config.toml
model = "contrastive image-text model"
encoder_activation = "swiglu"
learning_rate = 0.0033
max_steps = 17400
Rows from block 5 of the image encoder of a small contrastive image-text model, named by matrix and row number. Rows with one number belong to one neuron. Each number is 128 + 24 x the weight over its row's rms, rounded and kept within 0 to 255. All counts start at 0. Numbers have three digits each.
After each neuron's rows are labels from the 100 images, of 14848, where the neuron reaches its largest size: "colour at peak" is the nearest of a few named colours to the mean colour under the peak; "responds to" is what is common among them. Only what is clearly more common there than usual is listed. The data: drawn small creatures on textured ground.
# gate: MLP gate (encoder.blocks.5.mlp.gate.weight, 192x96), inputs 0-95
# fc1: MLP up (encoder.blocks.5.mlp.fc1.weight, 192x96), inputs 0-95
# fc2: MLP down (encoder.blocks.5.mlp.fc2.weight, 96x192, transposed), outputs 0-95

gate.83:128134124118174119049156142137094178134119111135130164116083109094129128134090120107131128130119128148147134194134139124148128113151152128124112118135128112131125116193101111131128140135121150108156134115131113202126114125177105129085108097109139095103132095096133113141144133119103106096
fc1.83:151110160142090077119088130176158138142143173155129093124111125121176086120151115124123147100128132119147135104163134156160118141126128128125168135127100187125133121076155169128146101128161114150103128124153074128139152143152166148124112127124093099127129133129138138130107108146129129069
fc2.83:141128107127117153188153132091102098091085124068135109097109128118127148131136119154135142118153116133096092163182125130123141112162100097142121097098131130125160141138142140138148123144171135119092122123114182173155141151148095092126120152148138076122126161121119113160137125129155154159
colour at peak: black
responds to: plain; black

gate.34:127152170137152138148188108131160127154094136154124116135184134082132132160110126131122109116141156135129128130106155140085113133158126142087109120081153108092120113080137122094112102083099124132099142127092133141122113145130137178079115125149110151132139150152097089139141130080144104126
fc1.34:162138162167125159144121118098120143124131138114124105142110176125162082131111137122190120122133129121119108132083113126101203125161095120119130086112119134115155125129138134107126129107102148084200137135119141110139094102130141166087115133126109163138186102141105130138140137141107125128
fc2.34:128119173066110114136129140098143130145092141077127156088160112130169150158126182152127167102094173138128085124120107129126120155125119140153155144088114105129150128117128147138140128136138148101089155152140160129151134090174163116151117127131115137122157143079124112136079104114114121127
colour at peak: grey
responds to: white; small; marbled

gate.162:157130136120121080096110106103112138102110145116121119112126157111092102116081135129121169145127179132095113116160108155134128120125110114129120100167167162092122129115126074144120129133142110076084130101144120111190145193140142130134122153130117096158143110086111113123130140163110106131
fc1.162:127135138164125134130098138146115145130138104151131138125118075113114090157161140122135128092158150163142122105094129058139108128143137134068114179069126124107163131113133130170156138175153120115112116133141157155123082160121138173105126118129127133148151171137113121123137116128082158141
fc2.162:120110141104129130139130115120088154130167126136083124131077125140148141113110117098129140078118107128099121158117116150114179150118088195114130132136099130136167122093168158114181156121126156131125147137129147134078118154142125154137169135127128108146139182130168153091136169120120151134
colour at peak: black
responds to: black; dotted

gate.127:074158139123157137117141135093109129094105098119128133118108140114129145098162129115136115085042139117137139137138153113149113155118135124123146099120109141132130091120110124096121152104113159124121143125153071088141131110115089130151169156099132139126172104136133119165157192142162156137
fc1.127:117113134125092111099192131120125128126097133189138120124130171127118128139095132075121119130149143146117107180139144148131107113110127149145108139130092129142147102161130111116131168129143060127102134154125122125131115120094152117172141125126073124127130163106128140137116167196120178124
fc2.127:144177153125121131078147142141113137133117137107099133136170133139097132082157138143091094117128140145136162124119156128114120085142100127125142153142147175122114072162085155102149099123140130152124141148126097081130141101116097107109152097137089134111143094108080134085144138084146147131
colour at peak: green
responds to: striped; green; black

gate.121:140087135133119127134172141200127138138132103123105109104124152116130113134108087093106102116136126138093145106075163143145133126124103121154126136129128103156112108138166117111114176122137117161109083113174124166136126062132111094163121143100120126199094120138130125126112144116129143107
fc1.121:125131130160126121094100129151138131080118152081127093109112086099113124128138146116112130128126127134149141125124106116108106150175089092145129132101151143063104173149098122128121179134147118126122176121121127125136185121164128134130110173152141121110141128123136101136100138083140103198
fc2.121:126066084101133149133150167132148101128148115093151167131122106127122128143107134128129104091135121138139129102128160131141172148081150127117118076111123135110164174102135128129151181160101158137123146104110157117177140101135111079099163137126089173140118135120110111121116112161117129106
colour at peak: brown
responds to: plain; dragonfly

gate.119:127132138120116176161133092141056176135120150133120132161113129137130087164093137165093141097165154176127124081140093125151110116104140119118142100125135130113154129155149147120174118137142129113138117105151107118100102095175152126074151130095146133136175147145122117145111143125129120147
fc1.119:132151148119077118131161122132090137160138150169126120128131126137095147105126123174078138131179114097139139109192099146105131130127129113127147124154128127099124128077105120128097127123134123143044136103145117130116098161137165136108127171148129156149173170152113125132093129116136144128
fc2.119:130153148127137127135115124176096153145046164136104107116128095119174079164086129148132169115128128179114111149133107157123122117117135159148164109132098168139132147101153127160139113125142097160133116174141127126138165136138157145134151125135088146142179122152162126124132127146111109131
colour at peak: brown
responds to: scaly; grey

gate.156:120101155169144094131115116136129155137170099094159111095122115115154072151151151154118116107166123056093123106112165126095132126133123112126113107128147123104130125087133148155121116122151171124149124129130139118097131092077106082160164116114164117135138108111147122129110126084107159102
fc1.156:157128117087120153135129116122133149179123119136174118115120135140131125138157097173157123137105134168132142157130156112114145147123123124081156132096159127119128135131141112121123126121109160132142097162158133086135165107128084115119120106089082124142167187161178189150124104147148095116
fc2.156:139146211179129150115133157129074145152130113133122126105110117141095119116097129118107108145179153157152073097143119089124140136127135112162128134137154120100158109116114112132128143136135142124119138112109170125165114132122120158124141116134055147147135129165072120139164131130099131148
colour at peak: brown
responds to: plain; caterpillar; snake

gate.113:155128134157103143135127143155122122150173101168132123102153096117091135106162127139132137093120119066112177175138119145144124099133106121127152113157131118140125120138156071172132146102170147124124133133144125159075120106121100142130154114193131121136185127102082133128135112126125147127
fc1.113:136140123133172162145098154154117146130127128114140123140135124176129121124116167149096109142160146113125138106133135138142092123124102127145118152085097150063153107130135133128131135137117113104193159119149110155139152135143095110156133116186101114095132196083114139125084140124101123086
fc2.113:141112115124167163123155085127098110127100122110144128125111115104106141139111095140092122158120105121143135107136116137131092123120164148122142132137157165133115110153118123149121163150117119159116129192108152128116126184096118186095129134100077123169065095141096122124129124131149184141
colour at peak: blue
responds to: plain; fish; blue

gate.141:135144163112128165099140158108125121131132174117150122090129135116096138121164100123128129108117130147092099128084115140119106152153115097157137095164145126132124104154081148128149124090153137113118153125048139130142108138199088161123109145123127142111107152154159126078140142150128105132
fc1.141:130125162150128118133105120141116114127123130116158119127110128130134076099144131145125090151129148122106148144148116161096128122121127182126069139151138127126159128086138121160181122108094114210120129127158135148113134165074124083167127126126152122146123136092165109094122148112179127114
fc2.141:145092127125103135106156158123112117110143104101155127149172156114146134114144147117158100081112098120097115151120147137107142168107111078165169133107126133111119149084126112126107151099150125165135130124134120130124119119128128142118075138118184128089071128071156114129165103141143108089
colour at peak: grey
responds to: snake; plain; brown

gate.57:117144118132123129113127167127128057124136135138137119104142109147131129100069182106120098125157167160122098128128128127125115157165116141138134118090127070104156133105146151097113149128143125110126127133084079143124083128123158086117129135131125097146145145112116127067160148174129149157
fc1.57:095140145118115144153114158170103152138138144153120123120163134113102117137140125134129163112120103108121102119137145074132164110163129143119109155122123169114134189145113093145149106124097122126131163112119117133102093118130151109177153125121212178129128105105176129129089142105113153150
fc2.57:112139125188148093147137129090125118157131129125177142115128100083117162120117105140164117096140164087099110165129143148100075093109134092127136131135077104143112146103152154120133129163130167112120159162116111106166118127118117148181112096127144123119101125106134117114141138096113102090
colour at peak: grey
responds to: butterfly; white; snail

gate.165:073113125131126141123176163147186114126168131138130118124127106142133081189168103127126132140171128142125096178103115090124104154153119127106134117110127117125112138109148126149104085128100119140142146102115109112097127176141158107115179120128114117122167102121127110099115171126128132175
fc1.165:127127119141135138138127157126111109138124140138134113116110137101128081113102132165126159097125087142129131154146124112130130140118137126095132109116088133153114128140108123151070123131052129133169131090113171188124148123163162114144137095131136157152157131168181098158129127144148198130
fc2.165:123119177134140116136110129104121103117127128102131123110125130087086143135146124139134114136065133097087123104133149146157152124131111094122156190121137142114151126130099162092150160131061136143137121147137130166107175171108108138131154148122158108123116155072099139101134114143182126126
colour at peak: green
responds to: dotted; large; turtle

gate.172:145101130102131144109159156111152119135132142123138110128092128121149134190137146134124121140137127153095128125138138130137120129140212118112150132125151169116120129162111140196119140123155138161157137096139105138149152154095147081119141071104161095130175172110161118162116106119134127142
fc1.172:137126155127149118107140090132120132072117116125148130135067130128129150166183070122154155131147124139133108143139173142137129111126117173119123100102056133135168120098157122136140150127124128117125112159110132152121122137125122132129167126125115126130139085135143133145118052130074140085
fc2.172:143154156097128084139123165126150132145135126090121147123124107118107124141117151117136110132125154132135129137134156109113163132132089099107113175121126132141116166143128116130086100069143047133183136128138143144097114045139127150126105108141092124108166127121152152152091139153127123129
colour at peak: black
responds to: marbled; snake

gate.160:126131150179126126161108127122129128101145115091148124124100141108117108113126154144094190131119082128076127124137089123105130112101096119170138136128152107097132089127114128108123088101141090126103109162125119116120114086125070133116115113158150162186126124140138076108159134099122155115
fc1.160:130128133129198115106135083132128121101140199106125089157124151140117171133129101095143123106135140117150136146139079140117108130119130129063155093121126119184182129118128109144107140123180141130163125094123089140120096146126176126132152137112119106144127107145125143134110122128127127090
fc2.160:167155102133124100160157135109122097144165118146127144122092123115130144160133134125125114149100122118140170139085155124155128114140116187125117136102116099127116144088076138116199130136101183139089137088124111122185155172133112102107155126123100168124133124101126122142097136120127145129
colour at peak: brown
responds to: pink; dragonfly; snake

gate.75:105096156138164134127153147128131135131107106111100103132134141097118122095143075085129131122138093181174126169160150132122128149117128115127141092090129147144119085125184096123173123161119120140123163148132124123123081121088122144141137149106101121093158116128120129175132146161147090167
fc1.75:117065158133112128141136109171109125135132111152121133125164153119116128167127086097150182136148127187133126143129152105106112096126142113113143096126105118128143078142149128149151140132132077135131148130169116122120119134096134130170129135125117125153133153126124142203089166162103086150
fc2.75:121133105115113103145154145129129098120129094121101164142141167118122173081204129165118140119119137144145158132113132147142112139147107130120115121126142225130101123153120135111170092156116143118129131160128126104095157143138155111138130121157112139079182089121115126149139147139114115134
colour at peak: green
responds to: teal

gate.69:139120124093129109152087129132133140092125135126170080099130157172118128159124138151143122178120122089192130088108143103171167128159147138135081114129126090110123123099081081082136128108122137147148143149152084132132124124143122093124122133165100116133130147112135130130127165104128138090
fc1.69:117106143155102153098131088154135149146132128132109140163126103096133149118127108112120131128092162131101174104140130138103126122128134118107168127138140187155150100121103106152154125133155093128107126116146149097126126119141104134187099098116137150086134130113116123110022104115124103150
fc2.69:141119123129136129127146129107143069114194130149172098158129111171129085152128123130131124128184160158167128118126120094136145116140153128148123123147132147103169122081118128116137147138089128089132121135122118121107092086125108116129157136143101087146128126136114173073138127190138152113
colour at peak: brown
responds to: black; striped

gate.158:146140103110091114115094123121130106105089137122138125112144164145168134126113152107141162140166095141160129129126160158136169122129167128138110127147152123089142131118133120135100121130156106131092144121109111098136114129115183105100148137097120104122132109125171091128108164056201112156
fc1.158:129168105141104130149130144103127078128095133130099092127166147158160132103121139166106132133074091125197078105125120140153148126116138108144124131140115121108128154100105112093106123126134105078111121117128142126135140122113162106113139138157125082176129130131104080148092145099143123177
fc2.158:146108085146122101147128127105117157141109125148128120098144084082121091128116104098127141137104129110116130102130125161114030130123121133164122129130126133134080133111138125113146135178161134127085126130124101136149103138137149127162108061134173126112133141161106094099136094117095118144
colour at peak: black
responds to: black; dotted

gate.46:160172134136170115129141149128127126119138134097122125107130092133189077123093103147138118168086164146137135128151090134158189097113165097159127136155144117141123167101107127155124131106110114128140159075107182137162122118148150118124126110123115106130154106126120108133130183130125109119
fc1.46:067140143136142146136178136109174141135149123149113104129139123120102152095129088064115098129140130114087134122131142092133125114120106168116127202104151164132107156107116137153109118137116122129142137135154116123098174139162149128160102094121125116109124140152179137077130143137094130118
fc2.46:161090185105124129115141136108081108115146140071101123152139123153177117138087130171109110135109133114128123125125133133109123110128065085118133109120132165100167111129131090103132156108110132121126137130134184129121158089143112078115156119154132129140129133082141179122106136120142160126
colour at peak: brown
responds to: scaly; black; grey

gate.181:127128141176133168119141113143144107146090142179106121123173133149129126094139117063115120068116148148149133139109133081136128167094085132130095123124151135141149140142174145143145088161135141111133134120130144124154078109156129110132087079136135159147086143144140137131148141107161125113
fc1.181:106069117155131136137178117128171129137130118107158141153098118108122100106177135110127116122133170108119115177122174127124128129127135105166147139088158098134174124128158153138113170131159140133139123128114128127179139132101133091127107104124081121084131095127132095127143117111179082133
fc2.181:084160101093123094145123112147105084118184183168106118130144128111124096112112085137124134134131134127150126137161163111110117119130127141099125111134164130158114128101154094116102068158101128174074101129139117111168140171127133157092131137107142131139112143119124138136123119109122102176
colour at peak: grey
responds to: purple

gate.54:127128123137104120089161130116128102129142195187126117103133109117170145068130120080125136141115141128138161128145139127151165108128133099139157150136141125121133172129122108136120122126139150174130165125136132212141089128154098128117099154136113116123138084140130106178109139119167116129
fc1.54:121131146125135146126113141150125074109134110102120087134192124147119139135148131148151092128106103118154080125116082118125128118143135122116101120158117108120059123088122125125083171116085123082123099101108133117159150122111162107143153126110157124103133113132117150086092120103153177150
fc2.54:161116104147108160091131136118137170118128093147079098138120101140106122151158154111106057127121129119132097059114116084134121133088157105109125184076150100125128125107123113117126107143126139149197154117118118132117109150131098126132141111140173122121126138106106127129124135123091137140
colour at peak: black
responds to: black; dotted

gate.153:134118159132129146126121131150187123118103123099106209091115095134081107121104122100154146149181127097096127126126159128155098131116127128118128131117129145104131138154154103102143092140101105156120087128128116133081075140104129110122131128151111160132105177141105159154165094126139127136
fc1.153:160121074151160157110139129152093103138122117082153162159140126117090068124086132138123117133113148117141133168118162132107117135064192177128121112160161117148148148117104132090116092163090139105128133088145118146161093115147131137134127134150133135137129128125131146127127144128108100116
fc2.153:145167143126145128146137171100145135118108152129088094137121113149132127126101109122129187149146124126107104123131075133124129129172128127150126113145066160101110130118149145149105052126121123117134130099104126154111106132078086122137171191119128144129121134158120128141107147075146138111
colour at peak: green
responds to: dotted; large

gate.182:128116147140145174135156131100170143075129142122091126073172163137106113114125095135154132125136110134139082139146085134129120187143096135128164157117156129128133155140104104125145125100158155123117127124133134071115127132132113110155123131112118092076130132086152134087157086143117098141
fc1.182:145116089091085122135111121151145107135104140161106141099148097150101162140139130103170137096132146129171125135087103138173113131128149151126125155117131155095158129125136118115122087122136091142144168131141099135100172137043133109100119139093083118150134142149130107142120146123108128174
fc2.182:128130025134158116123139105135143171120134129145124147165095167142148131125127126082108095096139140113144141109094145130111101138105087134133112142110082090125127113125168096133153108145140121127138107134135093127127128162145119135122107126153207105145141120120160106149147115148101116145
colour at peak: green
responds to: large; marbled; striped

gate.106:096131173128121137118143150115120164094134148140119138123131147140129118123105121105132117159086166121101127150143127128159120081120056108149131155108171109160131154088130088194122068145127129141109120102133126111126096135099130143130075118112117127136151105172120083154117132117138095145
fc1.106:127108118098135168181112141124142150127094117112146152131186099147153167129141104169144157117135118147084119119129116118136152095121169139121111166124114091104141189171108068099147125140111095114132118127130127110133119107143161092087151121110102123119152117092102128106123142105140121094
fc2.106:125079071128114137158165119139126094142199107163099146164117113109096081142140149082155117112116144123125127106139161122100103139113153123132159092107164122109112128146098083148141120124100120088111122130129140097147139142162124132127098174151136170164134145128146148115118136132149134162
colour at peak: black
responds to: snail; black

gate.133:149107101147128117114163152092171121130135158125116131127165118123173081155117116130086137129133128134171144124122144093129127099143149121137130117133113116145087131094133108166137110112111101133179130099062144164133081097135150096152140130134141146107127136122103161116156112168183079127
fc1.133:121114124150151093154128113161111096140133142197159142133136142153184127118134100123091123129138179137130161118136152126141103134099123129108137121094169151131101127154110123128074130102124120148114135106089139089119160175134181118129124107122130154133180137092158127179115130116152120102
fc2.133:059128128092168110136096118130086143147155137134087167104125150116134117106099136150157154144105112140151166128122123140150104137179128153118102127136131168128091129156117146089137142117115126145126160135129138124078124118151124148126199110140124089177106138116124137123144092157140175129
colour at peak: black
responds to: caterpillar

gate.96:160138146089061143121129147128149160111126087126104103095084139106161127129098110122101144115147104128100163133132126221083098128127136101140147148103111098092125142130143156143120134121144135103156129150153104156159110135089119136128113139111145147152135144128106109129097127106125076140
fc1.96:114078120139124105131150133115134139113164151106151132100087122119142126118120138128179104136148096127124079130124139114151094115159123147124147106106139075125146100139148111166136167121065116187165098172103130152158116112120153126157128129153158123153148108145177082107122131126129155128
fc2.96:133127140109112161090138150159172110088138140120176123156120116186162140151118135140109093128153129172157125138096153128118119127084110128128124116082078167104128115172107128104104138126137120092143117096133126135131126133134147168128130112098143156168130144143094082125068159131132104121
colour at peak: brown
responds to: white

gate.168:168130089127147146091146155128110148119161140180129178122177114132123124130122134119125137146134135103140106161133126159122096147107133143120130134177200124101124112125139128139113139146120134140130123060100127118157086145112138147128129135138063126136106127132087169148107190115107114138
fc1.168:109116132094145127133152108130118092143092115150141081113117158131156136145121128102206122106120121171096134123145113127125113049142108100114114113120129132145138124160142132125163142147143127115110111137165148123124128105157119173134115137128066143162119078110170145172098133151132125155
fc2.168:113102112153135132124088092110144131131137135161167143103117118128134125172155144129125083116090163144124159078175077119134168117103145099140164121113127119137114120138130140086133188104128142140106132190106174140158130095156104145120133133105127151111095124108145161105117096148145116119
colour at peak: orange
responds to: spotted; fish; orange

gate.14:125124147177116176127147110127091150125151142147149138122120163195144096106127091120137107125124143154105147107120111072193128111125152126098132085127111109108125139152136128169130122089141079133107136113139077120128152126096105106166128111112130170115134151179129132120128128144095128148
fc1.14:095096104107132098132128080179116145136129123071090125138131160128148116100162131116166123088135121161111115142129129112136103103109132158152122104133105078170146133103134116117152152124093105132144157120118080131127122127096095154115146163149090149141143157107129117181098129151151104172
fc2.14:098107124090096140111170112126104087154150124140117142106141143143125123149132104112118138118133152126137158143137169138151114119118143127103140131091082136091106124140171142119135093104148113166139107196140115112151170123133180100147106156156122182104126075143123179119152128099107133136
colour at peak: green
responds to: green; brown; striped

gate.118:129129177143150168131132113127119124064131131062145114132143131122147106124092082123124153170104169169105105136145129136147148083129168151086139126144136120135128090105130137179131137140122097079107146137079131126164115122107092149109126103133145167119127140120154124108143126125115169121
fc1.118:121119185138123107121137147117145104128097129138144129134115111114128105155134126150139167126119120123128169145125122118118145162140129111127120158158131146135172094140125144121179117092158151140139080068132129137125110149133152152126157130059131044123118126165182089106123137127133109096
fc2.118:142113114152141084135162187136136125131212093116138149142119116108145153137122153092131134118126115173128111121158182099097140088113132148097140120128132096147147178115147128154127123122147075126126167122140129123166142171131135132099110115113126128131139171084160122130131129170123142130
colour at peak: brown
responds to: purple; caterpillar; turtle

gate.71:139102121097185104116157124104054135154132145130154123123132101077146146130119112113121116161128085132144090137165119137115122167157133132102092112126120128122129160131143068112155128095142127120112131121055128160125137132137144125092146087116146106139100134133132158168121129120139124076
fc1.71:140140144154066165133135110110103133134110134133133145128128151099132167102115141145134173114099175137133118110129126134124108063132107131130129098140155146127130114120126128133133125182140117133123128118150126131124133153076131111063084130108131139110106127114124072076207129128091145129
fc2.71:129104097097135116135155146133137118104151158121127150153142139136115112114131124132108144148128065116067121186089166112122113114091139123123150138077110148137093119129128149129138127097125094140128158099116123096133102123155158092138165115101123153134151142121136112134038103094105130141
colour at peak: grey
responds to: snail; white; grey

gate.147:146148104138126131201122127116115158112199129140108120110137130117137123097141126100117109164136148124109102131143104098174104133073135126093100154175142113141146145125147121118138094131134146079083118124147127117131098106098124109154157104112125113148111098087130129187167105131150139121
fc1.147:167112124131107135203132159167171143108124166090130145092140132124160133100123103152085121142146094135137118162141155129131073132078108140112133160127102163099160126132091184116110136084126116125140136133134119109161113120111111145138131115127116112124142136087129110140133094138130143182
fc2.147:132126104130161078134141108069109132120110134132091100098089141160139114133129155156143130126133158101154111111149127093102103128145154155129187083133119128145133130082151117098129114142152186181100114100102114189136134137132125153113126126131165140143095115143156101145148144137103122109
colour at peak: grey
responds to: black; brown; starfish

gate.59:136143153145147137122128107124147138084163131110128112154107083129132104135131147076124129150156086101148117134153097097130163130166163110144136127153133087084123127122146158099171163139113172108131079072142120148121113141137116093115112122150130112094150142102129134130166111122075142172
fc1.59:130125140141096054160137128115138127118124102138116109124090129142124122127110113154091126085136112096121119124162175148066125118111129143130195102116110131150099101139123166154100104147165106142112119187138133135127136131127147162128191145119134147131112137103110132109128111099182141127
fc2.59:107115061135127147131121118092134110093120163099114127122136129152125128139115144114126111134160125153086154066131140114124131081153100108131167201136158135116092118139171152134154162137121159127119138165100148146148126103179101132127132138127187128121117102139134111157123120124102132164
colour at peak: black
responds to: large; spotted; black; creature: butterfly

gate.22:145098151153117154148164151118139111137110147123131156143169155113174131121132088117099116128117099149120135119130124134133110119128135111129127045115132133152075146121145110163152079137150128174135087135135099136113126133124145155145104100124098153128165176136166123182127148157121078136
fc1.22:127137125126114179116151199106164109096123119135126145130141107144105129093136102141071117138135132105151109135135088118143143131113126133137126154138144155069105094157110111116100124146175145126121119176097134088129132097147165104137123124110150149098087144165121138082117088124101133093
fc2.22:166127109129135141125077085115093178131074158158118108151106124146126106128139156110148084120156116123139106134088122122133138143098072129151109150158159091143123181104130117097124119159104131132141120107107121173117096162125113132110125100154135054129150137127096107142137137131133144133
colour at peak: green
responds to: scaly; teal

gate.103:125099159143121060105160151133112084109106121146119144154138109093131106130158128161118151141143112131128140152102124114128146127127098127139126142106129167126112087140122063112202152115160110123164125142127132085105091141088174141132106111116124122186137144131146144140128148142096107112
fc1.103:126125140136113129157125191143103107151118096127133118131144133077126171112139129121129136142145120157130128127117133105128139087126135124110153126131133136189104108130135114108136127147095132168124120159140140045126088141129124106129151111089082105166191111126168161155099131113131091160
fc2.103:103155157128125143129114139154131121154092122092057123119145135089133169112103154146075108123138126110149121107107126126122091127117129130200111134138154187126115082125155085089135105128105174134133148143146117121094118125172116117137115143147110080102148122147134137116127161101128121128
colour at peak: blue
responds to: blue; scaly

gate.186:136140130130151122130103082121092099129148123162133133125108124119131117160166190127133121111168111072186092127091151121180095119126121133138156101142113130105119106196130108108107114130127148091143146176148140163133130114131169134106135111137129170135118121163163130123131127116128153165
fc1.186:123154116169149110129114120151132143140126143107102113136094160128118117120112163070103137117128104139122155126124124154072135186125136099092107170105121119153150104149119162118120087195116164132131082165155104117117133093114122115169150103132128092089104093126117150136142099143125131139
fc2.186:140119146151131083127176147158140075125153114153147172135156111129156102135128111118167128158129148134162111113164157119093131084122132083140117103133132128129119125124121107117137143113123084112109152150147117105171106159110100099107130122133129155149112113064121131131185127117141152062
colour at peak: grey
responds to: plain; large; starfish; colour: blue

gate.183:117104122076122182145113156159172165131117126141124126146151131124134123078113122150095145105108129126132123102113116128118108148120165131121120171082141129109131113125149086094106113118124141138166110193128128134075114124114121115141166059128128170169095152129117127141113091161130128140
fc1.183:125145131087122143102110090097147156112128125081116094126138133118108133144147121174107133150148105114139147131139136104117130127174121063119148154127165126102126119130095089169144127088175162134141132157117153111114170133124141123149096102144144133108086153141121138118137110081128097060
fc2.183:091128150121165141124106145108125148107113119151125154126199134135119082151065102145110120139124123196160100107110159128129108142122135123118090145105114110135099134135148109127122158131131119129107169138101141104096137124092122145136141065116143101178125126146098124104140071120124133159
colour at peak: blue
responds to: spotted; blue

gate.31:131149081118091100147184117095120119128138130127093153110109142164089130121152119107133173127108119146131131116144153138141129130147183133103138136173173103173165133144135117139179127096183128120133113112134101100137069176150152134132135109144137145114138145107133130132144134119127102180
fc1.31:132128095065135098081131125142092128108145138125071117128112185128095154117156111120127201138135093119117103152147107110142111102140144188115141125144161104088120125136146150120131140158139115136134136116130144119117102168186170109090090118120136132151125150128122152148117145136131130131
fc2.31:135115183151094147125141131151114139141108127128131145112136126116183109118111133129121098127113160177179132106107135115085125073119133140088142099087125137139161089129159146130162112144116103130171145131140073103133185127090106101108151103130136144136127076131138124174137128148150123131
colour at peak: green
responds to: large; scaly; spider; creature: butterfly

gate.177:134117127121141123103164152131124113118125103137143146128140151114165116142128129133128153165111092152156122121130136124116127030116133194132128139118131086176140144129124128126138154119205144118123113111103141095114111192115115109132116133143112125196115162108107134117154099129138122126
fc1.177:130141135106135129174067118090102133118132123101143141128105125112150135103147102121114103083102130094127127186159120164118125206152141110116160097132119128076174126120135153124133123172122158128075139137148101127102123127114110116132142126152133152079140111131121136135146136146125075106
fc2.177:144132100124127123113141147133130130108155094070176119131119118165146113127135115122158090141106135164153125125144106118110150069113114128136120108136120086119177145128156120135121184201130115087126143068089130108173139167102151112113144137123123135120142156101119108129143111149123091130
colour at peak: brown
responds to: red; striped